From a checkpoint of a small self-supervised image encoder.
Data: trained on analogue clock faces, 75.1 epochs.
Rows from block 4, named by matrix and row number. Each number is 128 + 24 x the weight over its row's rms, rounded and kept within 0 to 255. All counts start at 0. Numbers have three digits each. After the name is the row's rms in percent of the matrix's.
# fc2: squeeze-excite expand (model.blocks.4.att.fc2.weight, 112x14), inputs 0-13
fc2.0 069:191146128071127128126142139136119128119131
fc2.1 062:111111128151128129126144091094193128122131
fc2.2 074:179098128180128127130127145114092128133126
fc2.3 053:182143128080128127128121157158103126117135
fc2.4 118:168148128076128128129163085116124128119139
fc2.5 113:191154128131128127127104080116143128118125
fc2.6 146:157180128113128127127157106111078128118128
fc2.7 049:184111128161128129130147081151138128132110
fc2.8 169:191141128100128127128125123109076128133125
fc2.9 118:122162128108128129127171077142089128123143
fc2.10 176:127155128171128128129110091156073128131135
fc2.11 127:193173128149128128128140100116135128119140
fc2.12 105:158147128053129128128140105147116128121125
fc2.13 064:145175128130128129131133069149099128136100
fc2.14 119:162141128145128129129156142096062128131135
fc2.15 121:118122128183128129126144116126062128137131
fc2.16 094:170069128106128128128153098132155128136127
fc2.17 034:169111127142127129130166150072143127135153
fc2.18 110:132146128178128128126134117152062129136117
fc2.19 109:189138128124128128127125136082083128124125
fc2.20 073:135174129184129129127119125094092129115132
fc2.21 096:164120128126128130128140109164059128121117
fc2.22 104:154148128174128128128164087088145128123132
fc2.23 116:135129128078128128127190104144103128127116
fc2.24 109:193120129094129128128143111161158128122133
fc2.25 059:147183128108128128128140084160158128133146
fc2.26 071:151164127132127128128099116131056128132133
fc2.27 064:168101128156127129130108133095169127107093
fc2.28 132:194138128125128129127092103140090128123133
fc2.29 155:131104128164128128128155094159073129137143
fc2.30 069:182085128095128129129111109130165128142136
fc2.31 100:126089129167128128129117114103068128110141
fc2.32 087:139176128124129128129186084114121128134135
fc2.33 035:192107130142129128131118094155149129143103
fc2.34 109:161141128091128128127157083083104128128131
fc2.35 102:173109128108127128128150083175106128135130
fc2.36 103:154124128193128128128121114090090128135124
fc2.37 170:167164128112128128128151100108071128126123
fc2.38 153:172172128108128128128134145091083128120120
fc2.39 110:142084127114128128128181110178127128125135
fc2.40 060:172096128133129127129145134083169128098116
fc2.41 079:143105128134128128129098188121095128168126
fc2.42 130:199154128139128128129144094105128128115131
fc2.43 109:122140128171128128127115101141058128122135
fc2.44 135:156136127088128128127175078117153128123138
fc2.45 124:161175128135127128128140186108102129123136
fc2.46 079:177161128139128128128102180127097127135138
fc2.47 049:187163128118129128127162109102136128098136
fc2.48 048:176188128126127127128158127093126128137128
fc2.49 089:113150128194128128127124080116106129131130
fc2.50 105:141175129107128126128177103132081128129126
fc2.51 104:143162129086128129128194115117114128124127
fc2.52 111:139152128125129128128149081062134128112120
fc2.53 092:119148128166128129128166111098073128108117
fc2.54 086:162132128077128127127133084117174128129135
fc2.55 084:176117128104128129128179122084147128132120
fc2.56 084:178160128122128128128149082086118129130119
fc2.57 074:168164128143129128129152110131066130139130
fc2.58 123:166181128128128128128141072127108128119121
fc2.59 081:137103127177128127128104128177083129123124
fc2.60 071:109156127169127128128164087152165128111129
fc2.61 140:162157128089128127129149084094160128122127
fc2.62 074:172161128137128128124153082146171128126129
fc2.63 057:141135128103129129127167068126170129142128
fc2.64 052:141160128135128126129125102102202128127136
fc2.65 114:149171128073128128128141117169105128114126
fc2.66 058:126188128097127128126137092117171128119122
fc2.67 082:117163128127128129128088112090186127120126
fc2.68 071:177112128137128128127142088110074128136145
fc2.69 099:126086128127129129129125056139150128132109
fc2.70 073:128196128095128128129119138090153129130131
fc2.71 069:192102128129128128128085107113154128127118
fc2.72 112:124071128116129128129117123179170128135115
fc2.73 111:106203128157128128129111127110116129115144
fc2.74 097:177158128097128128127155094134087128121140
fc2.75 092:141107128186128128129075105148131128144119
fc2.76 052:161074128096127128125111100129167127138109
fc2.77 069:206146128112127129127126098131110127119139
fc2.78 060:097068130178129128130117104131114128120126
fc2.79 088:170083128149128129126148072132122127123113
fc2.80 077:154089128142128129128108079077125128145128
fc2.81 071:101133127116127128128143061164157129141117
fc2.82 091:105171128080128128127126105139177128139142
fc2.83 093:155135128105129129129174116138194128123122
fc2.84 076:127172129129127129127133099058145128129137
fc2.85 087:149159128170128128128133107110065127125120
fc2.86 065:175128128149128127128098075092146128132136
fc2.87 084:155161128122128127128084091170098127126112
fc2.88 099:162118129134127128128147111182073128123115
fc2.89 051:105106130186126126125104100142157128163133
fc2.90 118:132067127122128128128121096171164128136126
fc2.91 110:156129128074128128127169081140137128114131
fc2.92 055:144166128073128130128155116145161129109155
fc2.93 063:113156128178128126129089098083123128117133
fc2.94 165:183123128135128129128112114115063128129119
fc2.95 093:134100127199127129128149089113130128120124
fc2.96 097:160151129176128129127169131084113128112137
fc2.97 138:147190128091128127128163109150109128120124
fc2.98 081:108157128093127128129135084181147128144146
fc2.99 107:124151128159128128128172072115092128118129
fc2.100 219:147113128142128128128141107170059128132133
fc2.101 083:166076128106128128128094127132174128117130
fc2.102 139:198135128087128128127117118127094128123128
fc2.103 090:201135129121128128128081113131122129121127
fc2.104 092:113121128170128128129187098106095128132125
fc2.105 061:183102128147127127129122069113122129143128
fc2.106 120:162177127101128128128162081117114128135134
fc2.107 067:171102127134128129127107070113164127136134
fc2.108 089:160161128146129129128136099063136128143142
fc2.109 078:162144129115128129127154064121158128100131
fc2.110 087:158161128065129128127146132107159128117113
fc2.111 127:090090128092129128128135115168171127142124